python train.py --crop_scale_min=1 --encoder_norm="batchnorm" --encoder_channel_attention="se" --fusion_encoder_layers=8 --fusion_encoder_norm="rmsnorm" --fusion_encoder_norm_position="pre" --fusion_encoder_activation="swiglu" --fusion_encoder_fused_qkv=true --muon_scale="original" --orthogonalizer="polar_express" --grad_clip=5.0 --batch_size=384 --epochs=11.4 --adamw_weight_decay_other_params=0.01
Rows from block 2 of the image encoder of a small model that answers yes/no questions on an image's attributes, named by matrix and row number. Rows with one number belong to one channel. Each number is 128 + 32 x the weight over its row's rms, rounded and kept within 0 to 255. All counts start at 0.
After each channel's rows are labels from the 100 images, of 14848, where the channel reaches its highest value: "top examples" is what is common among them; "peak on" is the class under the peak. Only what is clearly more common there than usual is listed. The data: simulated fluorescence microscopy of cells.
# convs1: 3x3 conv (encoder.blocks.2.convs.1.weight, 64x64x3x3, each kernel summed), inputs 0-63
# convs2: expand pointwise conv (encoder.blocks.2.convs.2.weight, 256x64x1x1, transposed), outputs 0-127

convs1.26 [146 114 128  78 173 155  76 113 124 100 103 145 137 133 127 130 153 121 113 149 147 169 152 120 131 130  81  82 156  92  41 181 132 117  49 134 131 173 120 136  81 145 104 142 119 150 129 125 174  58 101 120 152  72 147 130 168  60 112 108 157 138 130 172]
convs2.26 [156 114 178 157 118 108 169  41 142 172 166 137 126 101  63 113 124  53  42 111 132  96 118 136 140 129  66 125 179 127 125 150 177 109  63 140 134 120 174 124 129 115  68  96 138 111 156 149 137  87 147 178 144 121  90 150 128 145 157 155 163 136 100 130 217 131 117 136  53 149 170 184  91 148 166 116  87 158 134 130 134 148 134 101  72 131 165 126 170 149 126 132 201 134  82 120 127  87 117 144 180 142 206 116 134 172 156 147 115 120 116 111 158  87 144 122 154 146 122 120  94 119 146 150 106 109  79 149]
top examples: long thin cells; yellow stain
peak on: cytoplasm

convs1.43 [137 114 147 103 131 140 134 129 113 169 101 117 104 136 105 126  70 148 147 105 147 110 103  86 115 186 116 200 177 129  98 151 113  85 163 130 129 154  72 140 101  79 157 149 124 121 208 134 127  81 147  98 165 180  89 147 134 196  78 116 102 107  68 146]
convs2.43 [100 134 134 182 109 118 150  77 171 142  93 105 148 112 142 109 127  82 158  93 170 135 126 168 155 121 121 138  87 141 148  76  74 155 107 133 122 135 110  35 107  90 106 131 163 179 196 168 122 172  82 148  90  92 116 108 168  91 113 108 143 107 106  76 172  90 136 148 112  84 122  87 143 157 118 110 126 151 113 120 122 142 167  91 178  96 173 134  92 133 131 138 117 112 151 135 124 161 129 139 107 122 153 123 109 160 145  96  54 122 160 124 124 132 159  96 126 153 103  78 172 109 147 166 128  81 154 176]
top examples: ring around the nucleus; cells: three to five; yellow stain
peak on: nucleus

convs1.40 [157 117 147  46 138 157 113 144 176 132 149 102 113 139 115 132 132 143 145 184 162 174 118 130 188 166  66 119 156 106  97 168 158 101 109 128 168 165 123 117 138  73 171 140 120  97 100 109 151  71 113 137 101 106 103 121 189 149  97 116  78 137  74 184]
convs2.40 [110 129 121 109 123 152  98 165  82 159 153 101 100  98 142 153 172 149  95 117 126 126 161 144 167 126 122 145 141 149 120 140 157 124 173  39 127 105 166 125 139 144 171 180 170 126 139 179 144 129 117 134 102 168  82  76 156 150 142 112 115 128 139 123 205 141 167 109 130 118 134 163 154  99  69 131 145 100  47 125 164 131 142 117 103 167 146  52 149  63 127  99 154 101  83 134 126 196 145 132 167 119 120 116 102 105 144  67 117  84 144 153 119 117 160 101 106 120 118 115 136 140  93  89 161 192  87 118]
top examples: crowded; cells: ten or more; fibres
peak on: cytoplasm

convs1.6 [163 122 169  70 149 125 130 138 140 161  74  60 132 129 148 120 109 134 151 150 155 142  94 104 115 149 106 125 143 124  35 129  72 119 127 123 153 160 110 144  94  73 139 128  83 178 126 133 131  29 153 117 141 127 133 145  97 136 115  75 108  56 104 127]
convs2.6 [186 179 164 188 112 173 128  67 138 116 147 132 117  85  92 163 109   6 167 143 123  69 184 181 169 147 122 112 116 118 197 125 103 162 155 133 146 122 147  95 132 129  83 144 110 135 109  89 147 167 127 106 103  99  86 116 131 139 138  92 122 137 120 104  74 114 136  64  95 115 140  62  97 177 163  87  98 141  95 127 107 151 169 112 140 126 152 109  71 140 120 136 147 147 151 136 118 100 142 118 143 174 130 119 139 144  90  75  47  47  77 133 144  77 145 119 141  80 155 135 170 141  87 121 106 111 119 134]
top examples: fibres; yellow stain; membrane rim
peak on: cytoplasm

convs1.55 [102 148 144 116 127  98 108  99 101 113 120  94 139 107 141 116 122 127 120 126 131 183 128 172 149 176 116 125 138 119 152 190  87 132  49 173 169 167 173 154 150 107 157 121 117  92 106 150 120 135 109 111 127  70 155  69 230  97 109 153 117  98 121 196]
convs2.55 [ 92 116 158 145 117 160  52 121  91 122  96 107 135 117  94 168 153 124 104 130 151  48 135 166 148 133 183 110 141 136 141 111 125 136 120 123 123  91 136 116 114 157 182  92 122 171 119  90 125 148 152  94 113 108  98 134 119 125 119 118 133 131 178  90 130  93 132 144 106 205 125 126  91 136 125 138 119 155  88 130 113 147 141 158  93  96 136 174  69  74 142  90 136 105  73 158  60 148 146 101 178 118 137 109 152 112  93 110 164 142 122 159 133  56 148 127 149 152  96 160 167 127 162 103 117 137 146 155]
top examples: membrane rim
peak on: nucleus

convs1.44 [142 148 178 107 126 131 143 167 148 136 132 169 146 117 121 123 161 149 165 121  43 107 121 130 157 130  94  81 124  55 108 116 188 130  96  89 151  80 156 126  62  60 151 127 141 179 112 160 104  87 122 132 124 120 123 160 125 154 143  91 101 143  48 147]
convs2.44 [139 178 130 115 130 150  77 163 128 110 160 164 134 139 217 151  84 114 129 149 106  96 124 121 154 156 141 109 100 120 117 147 112 144 128 149  92 108 132 130 108  48 129  61  87 126 133 151 128 119  89  83  65  92  81  68 120 188 172 132  78 114 165 131 130 148 125  97 113 105 120  92 128 136  88 188 111 159 122 116  96 167 137 140  62  95 184  81 115 181 134 128 193 122 163 132  68  97 170  82 123 112 157 167 156 140 125 122  55 161 109 123 132 116 114 124 156  84 120 155 144 108 103 153 145 134 122 127]
top examples: smooth cytoplasm
peak on: nucleus

convs1.20 [ 84 128 133 135  62  95 155 131 118 117  92 121 147 146 125 109 162 135 121  30  36 125 100 116 137  95  92 129 158  94 115 105 161  99 118 178 114 155 138 127 121 142 142 169 169  51 114 138  67  91 106 114 114  91 124  73 158 137 141 128 117 155 140  97]
convs2.20 [164 105 143 144 104 169 153 159 140  91 148 149 135 141 180 101 113 164 120 142 131 109 230 111 146 138 132 114 255 126 133 152 133 139 159 141 116  98 177 127  97  81 159 110 121 105  94  72 151 128 121 208 141  68 121 140 117 117  37 145 124  96 190 146 142 109 107  61 129  97 118 142 160 135 133 193 165 187 124 143 116 157 135  69 106 109 120 146  87 149 128 135 185 130 104 150 132 108  89 101 196 140 153 112 129 121 129 134 114  50  90 116 144 106 106  98 139 119 104 167 172 108 124 102 119 171 146 103]
top examples: crowded; cells: ten or more; ring around the nucleus; membrane rim
peak on: nucleus

convs1.54 [161 128 147 130 147 188 173 177 125 192  56 114 123 142 120 109  83 156 125 144 142 116  88 136 120 134 113 174 176  87  84 143  99 107 180 153 128 167 104 128 102 134 143  98 136 129 178 109 143  51 151 141 109 114 136 108  71  81 154  74 143  74 119 145]
convs2.54 [126 137 127 129 100 113 176  85 108 113 123 119 115  83  54 126 130 107 116  93  79 108 122 186 117  98  91 126 110 132 124 154 135 133 123 133 140 202 171 153 128 107 152 137 121 175 146 111 107  88 139 128 124  94  37  92 118 116 129  99 133 149 112  83 185 132 123 182 118 117 150 158 166 156 144 148 108 143 236 137 120 123 103 102 127 186 161 168 170 118 121 111 155 117  81  85  93 110 147 185  78 135 171 111 100 156 160 136  97 169 167 158 115  27 134 120 100 142 121  73  77 147 178 130 106 120 118 213]
top examples: long thin cells; crowded; cells: ten or more
peak on: cytoplasm

convs1.52 [114 133 106 153 137 140 134  89 132 120 130 169 161 111 150 181 155 142 100 128 152 119 121 134 116  64 152 142 161 174 151 134 125 174  94  78  91 102 127 186 128 125 126 142 101  58 207  99 107 117 136 141 155 184 102 127 107 208 128 116 120  50  81 128]
convs2.52 [116 109 120 161  88 138 152 131 193 182 121  88 118 171 113 149 134  92 137  79 152 148 133 179 148 113  77 132 115 172 161 144 118  56 146 129 118 123  86  57  99 141 162  68 109 202 201 110 163  95 139  98  84  85 175 173 131 105 128  89 131  90 109 142 155 113 110 153 128 154 166 122  98 212 106 127 154 114 152 118  75 119 135 105 192  50  62 190 152 104 123 162 107 118 152 117  95 129 133 160 115 116 149 216 121 123 127 145  81 131  89  91 170 184 120 136 180  90 116 106 152 119 108 188 144 132  92  93]
top examples: ring around the nucleus; few cells; cells: one or two; yellow stain
peak on: cytoplasm

convs1.29 [112  70  69 118  91 107  81 157 122  99 107 152 179 134 129 142 173 169 121 119  95  94 124 117 147 131 107  84 195 115 112  84 140 129 138 104  72 117 116 186 116 130 149 169  96  88 162  98  80 153 114 133 138 151 100  68  83 113  97 135 103  78 103  73]
convs2.29 [168 144 124 154 111 255 157 152 200 147 109 121 113 130 142 120 113 146 118 150 105  98 152 138 128 104  78 108 242 124 140  97 106  94  94 113 120 115 126 127 104 163 123 117 123 174 137 163 187 130  98 218 118 122  93 147 106  84 136 124 111 131 110 130  96 148  94 172 157 127 132 106 140 125 106  70 128 171 121 143  91 103 232 117 130  97  93 122 141 204 115 123 205 119 107 150 157 121  96 124 145 123 125 116 117 140 126 127  90  78 113 110 102  89  95 125 140  99 142 155 122 120 150 141 151 166 114 127]
top examples: ring around the nucleus; yellow stain
peak on: nucleus

convs1.30 [124 158 145 141 134 133 180 111 127 155 124  89 137 109 113  71  82 121 127 159 118 122  78 106 128 122  89 150 120 124 105 142  67 104 127 154 143 173 147 184 131  91 110 138 104 117 106 144 141 129 166  41 101 173 105 135 172 135  22  74 103 105  86 115]
convs2.30 [137 159 110 149 159 104  76  84 116 149 125 102  85 140 141 107 112  95 146 145 108 149 110  93 125 125 186 147  42 122 178 133 119 160  96  83 100 111 100  47 126 175 145 135 118 129  99 127 115 147  93 146  68  84 146 103 185 114  77 124 107 150 105  91  82 120 116  99 149 119 113  98 112 106 130  85  91 115 225 106 157 140  77 135 155 184 185 144 103 101 120 147  79 136 123 130 162 159  91  82 106 107 128  91  96 146  93 121  82  78 110 171  90 182 122 162 125 171 113 144 161 133 143 133 103 141 158  96]
top examples: fibres; yellow stain; membrane rim
peak on: cytoplasm

convs1.4 [ 95 113 192  64 127  92  87 168 133 134  89 130 106 151 125  87 131 173 142 122 128 139 111 122 136 144 123 102 186 113  78 163  91 108  69 180 169 158 120 137 174  88 164 167 111 181 132 125 111 102 150  99 181 123 124 128 148 124 143 148  60 111  67 163]
convs2.4 [ 59 126 172 135  83 176  98  73 110  98 100  93 177  89 117 103 151  36 171 126 111  79 184  90 139 127 134 134 128 121 148 122 140 128 106 120 192 109 139 143 164  89 162 141 126 173  92 157 148 126 116 185 136  93  93 101 130 112 188 125 150  99 189 154 100 113 104  59 134 154 136 170 101  87  85 109  94 177 106 117 118 110 137  80 143 140 113 111  81  98 115 118 124 101  94  65 135  99 156 121 150 211 147  99 163 147  98 108  72  44 142 178 160 112  99 109 135 107 151 141 115 125 154 166 128 153 145 163]
top examples: fibres; membrane rim
peak on: nucleus

convs1.53 [133 115  97 109 148 171 117 123 192 159 111 131 117 175 121 148 130 100 129 148 160  89 182 124 104 114 136 130 204 104 127 118 124 136  86 113 124 102 102  91 147 192 116  83 150 128 108 123 125 109 125 189 105  57  73 173  90  64 103 135 191 164 154 137]
convs2.53 [168  89 169 100  82 129 136  67 109 107 166 121 111  93  53 167  93 151  97  98 128 138 114 125  96 172 100 109 107 104 113 112 182 180 105 111 109 111 169 155 136 145  60 128 110 118 169 126  87 137 152  98 176 205 115 217  78 117 130 139 161 144 153 208 242  89 103 138  71 109 135 162 175 135 147 144 127 115 200 103 147  79 113 109 116  59 131 217 114 106 119 155  97 110 163 114 127 145 112 128 144 202 177 160 133 143 178 164 180 128 104 149 109 160 153 117 105 128 137  92 114 141  96 113 125 103 107 116]
top examples: yellow stain; long thin cells; ring around the nucleus
peak on: cytoplasm

convs1.35 [174 146 120 170 171 116  97 162 120 100 169 105 142 135 149 134 138 127 135 165 171 210 123 150 208 147  88 102  76 126 114 182 152 137 136 216 111 186 119 119 120 113 143 146 117 106 109 118 162 139  92 134 127  85 155 119 177  83 165 101 146 134 139 166]
convs2.35 [157 167 119 160 151 158  88  68 132 122 118 108 129 133  95 129  63 132 195 135  93 160 121 100 113 124 207 102 174 112 101 125 184 163 146 163 135 111 110 100 123 132 233 137 103 163 152 134 181 151 157 177 129 107 182  61 116 125  57  99  47 190 162 103 140  99 150 121 101 130 144 165 112  90 128 164  81 124  74 145  98 143  89 125 114 148 118 104 133 156 103  90 132 135 106 107  90  86 123  85 152 149 133 116 130 111 112 110 156 165 126 127 121 120 120  68 160  82  82 131 122 107 101 130 130 145 119 132]
top examples: membrane rim
peak on: nucleus

convs1.17 [ 73 127 176 147  39 154 123 137 122 129  88 146 153 136 103 115 114 118 155  39  59 143 115 177 161 111 143 142 180 155 146 145 146 116 129 135 175 111 113 139 123 111 144 124 175  58 157 127  64 118 142 145 164 111 126  67 159 149 165 146 117 140 119 128]
convs2.17 [129 102 182 145 141 104 118  93 107 102 104 147 117 101 198 136 180 140 170 185 183 115 162  88 139 120 255 111 134  87 134 149 111 104  62 133  88 116 153 144 110  93 113  99 121 140 121 143 106 150 162 115 132 161 109 119 134 111 120 157 147 108 225  96  97 108 127 171 154 106 127  86 162  97 127 174 210 184 211 134 179 156 119  95 151 169  85 143 124 118 157 116 145 143  88 121  77 114 108 110  67 120 151 116 137 116  86 140 133 100 116 125  84 110 122 161 117 161 122 152 150 177 130 123 158 129 172 118]
top examples: crowded; cells: ten or more; membrane rim
peak on: nucleus

convs1.28 [105  96 137 145 124 143  57  78 140  95 129 149 121 104 126 147 135 111 105 123 140  98 178 131 147 127 144  47 179 163 145 156  93 113  25 107 151  95 120 119 149  87 118 133  88 154 100 132 128 172 120 111 132 103 156 124 204 111  80 157  85 155 104 157]
convs2.28 [125  78 130 169 150 100 192 105  77 117 103 153 126 127 156 116  92 116 162 144 135 107 130 116 141 128 151 137 135 145 166 143 172 120  58  96 121  95 152  72 131 106 174 167 145 164 128 163 146 121  84  98  74 129  54  64 147 127 111 125 114 114  74 100 177  53 155  68 120 120 149 156 100 155 137 162 135 107 175 118 115  74 167 140 158 149 188 218 147 135 149 193 142 113 181 156 110 123 146 112 123 127  91 151 156 149  91 139  53  71 110  99 148 103 149 122 174 101 112  61 123 109 153 120  90 106 147 139]
top examples: long thin cells
peak on: cytoplasm

convs1.23 [105 152 104 101  74 125  85 156 161 114  81 146 159 136 151 109 165 147 102 127 116 154 115 140 151  74  68  94 103  79 128 128 137  82  47  83  94 104 157 114 113 198 128  88  92  70 110 117 109 168 159 151 124  67 104  84 162 137 122 124 144 134 128 105]
convs2.23 [114  84 150 167  94 200  67 212  68 149 103 131 108 108 141 169 219  88 110 155 146  63 175 106 128 151  50 102 120 181 109 154 107  74 130 133 116 127  86 129 121 137 135 108 163 145 154 149 150 126 131 101 119 120 172 127 116  96  80 146 125 178 124  86 192  97 151  62 102 146 135 148 146 159 152 115  96 161 170 105 119 117 158 172 137  95 105 176  88  90  92 133  75 128 146 144  81 153 126 181 108 123 119 150 127 130 121 174 140 106 103  85 111 176  99 150 141 134  98 113 160 131 124 147 145 199 148 107]
top examples: membrane rim; few cells; cells: one or two
peak on: cytoplasm

convs1.59 [130 108 138  72 133 123  57 118 131  90 121 109 139 146 122 132 138 138 139 120 125 142 113 132 144 142  96  92 133 106  67 139  98 122  40 147 120 165 125 116 111 149 142 136 104 165  71 162 115  36 147 140 125  50 126 142 136  22 114 120 123 112 150 152]
convs2.59 [189 189 167 134 135 153 126  80  93 126 192 116 122  91  56 140  51  87  86  94 141 121 117 144 137 135  58 114 129 134 136 179 122 109 152 126 102 139 174 135 107 140 161 108 134 157  77 113 129 142  83 116 131  87 158 108 119 159 113  91 114 134 102 139  37  98 118 105 125 103 121 222 126 120 167 142 128 173 159 128 148 206  93 136  70  62 116 110 146  75 113 148 119 130 153 122 122 126 127  80 158 159 160 116 176 132 102 131 104  66 107  84 106  99 161 128 145 151 127 168 114 131 112 140  84 118 110 164]
top examples: smooth cytoplasm; bright spots
peak on: cytoplasm

convs1.33 [162 126 132 121 157 108 192 131 135 177 110  81  98 169 126  95 104 122 144 121 165  92  84  96 146  84 164 189 169 166 174 100  96 143 152 122 145 114  97 116 159  74 140 187 114  98 182 143 126 135 161  78 123 146  86 141 105  94 109 105  70 117  75 105]
convs2.33 [104 164 121 133 115  77  99 208 204 120  77 112  89 170 129  89 190 124 131 147 100 142 163 121 168 140  95 121  73 125 173 166 101 137 123  86 167 137 110  84 101 159 108 176 154 112 136 167 119 103 119 103  99 116 156 156 165 116 147  59  58 140 134  76 143 142 140 106 132 135 133 110 107  76 103  79 164 131 106 101 107  95 114 178 131 187 173 107 119 208  88 135 115 116 104 127 165 111 119 103 182  52 175 114 127 131 184 116 102 156  65 106 151 163 105 114 115 156 129  71 131 118 113  97 134 122 157 107]
top examples: ring around the nucleus
peak on: cytoplasm; nucleus

convs1.25 [147 124 124 168 107  78 127 147 106 152  92 110 142 147 103  96 114 139 148 117  48 135 183  95 158 105 160  73 170 145 114 114 104 107  83 119 138 114 159 124 167  98 117 159  81  90 115 135  98 161 165  74 147  77 100  52 129  85  63 160 127 104 151 122]
convs2.25 [130 121 131 121 108 139  94  92 146 141 140 135 103  74 146  76 101 145 108 123 202 166 135 111  92 135 101 110 103  92 112 166 115 208 119 105 109 147 160 119 136 109  61 119 128 108  70 178  92  40 163 181 136 137 169  97 114  59 137 137 131  71 140 137 162 177  83  96 147 171 148 118 129 226  93 137  73 175  97 143 104 119 169 152 177 140 114 143 140  89 138 128 148 172 149 149 105 122 129 122 160  96  93 138 148 158 172 100 109 104 105 107 104 144 160 128 179 113 156  98 210 120  97 111 109  99 118 176]
top examples: crowded; cells: ten or more; ring around the nucleus; fibres
peak on: cytoplasm

convs1.11 [125 115 134  87 130  90  90 160  90  93 134 107 113 131 137 128 167 145 123 112  56 140 100 161 154 137  92  73  86 104 102 194 134 134  89 145 116 152 150 126  86  89 143  85 114 125  61 163 121  80 147  75 170  85 125 120 174  94 187 134  96 108  92 165]
convs2.11 [158 161  95 117 102 199  46 105 123 125  94 102 104 110 112 139 145 123 160 130 133 209 172  87 101 118 158 139 193 133 122  92 141 156  72 136 149 109  98 106 124 129 174 190 131 101 159 157 163  94 165 171 122 135  78  91 142 173  90 106 132 130 145 118  65 127 102 125 103 112 154  94 109  71  35 171 104 165 124 138 130 106 138 117 114 141 119 150 104 120 117 108 255 115 117 102 139 118 119 146 208 101  93 117 141 138 114 143  81  53 152 145 141 110 141  88 121 125 110 181 124 109  85  96 143 171 136  80]
top examples: smooth cytoplasm; yellow stain; fragmented nuclei
peak on: cytoplasm; nucleus

convs1.56 [113 113 124 155 107 157  97 136 163  91 148 124 149 102 136 162 125 131 106 114 150 140 106 174 123  53 177  66 125 129 195 129 126 115  30 157 106  88 153 127 149  82 160 168  72  89 143 125 148 175 134 119 111  92 149 175 123 135 115 119 146 130  56 116]
convs2.56 [108 120 100 189  97  80 111 162 126 106 125 101 123  79 199 129  94 146 153 105  91 109 166  70  97 118 153 133  77 161 125 105 106 195 146 136 190 152  96 118 117 161 106 160 136  99 103 114 121 152 188  70  79 153 155 160  88  74  85 103 140 153 117 119 172  90 124  77  79 115 132 115  84 176  80 153 105  93 146 128  90  83 119 106 122 197 152 161 104 141  93 156  86 137 162 132 156  98  65 117 137 162 108 149  88 138 138 122  80 117  85 119  86 131 137 136 144 117  78 103 155 139 126 119 139 118 139 133]
top examples: few cells; cells: one or two; fibres; ring around the nucleus
peak on: cytoplasm

convs1.34 [134 122 149  94 157 157  61 118 164 124 122 109 100 119 133 143 140 140 175 129 194 168 136 146 168 107 143  87 100 102  77 188 129 166  35 130 206 116 159 189 117 158 150 109 123 151 106 147 162 139 126 153 161 140 156 117 142 114 161 134 153 105  74 150]
convs2.34 [145 159 171 122 152 166 114 156 116 154 117 147 115 157 154 186  93  48 117 131  87 136 173 132 125 132 159 125 176 130 154 104 118 110 153 167  85 124 146  61 102 134 159  77 136 124 154 130 171  65  79 101  69 127 107 116 101 139 101 133  82 141 130  96 143 142 126  87 131 107 139 185  93  87 143 124  95  85  95 142  67 112 126 111 132  74 111   4 118 116 168 114  64 106 102 127 126 115 165  97 132 172 148 141 140 133 147 109 110 120 121 130 138  94 148 115 197 101 165 151 143 125 138 136 144 205 161  96]
top examples: membrane rim
peak on: cytoplasm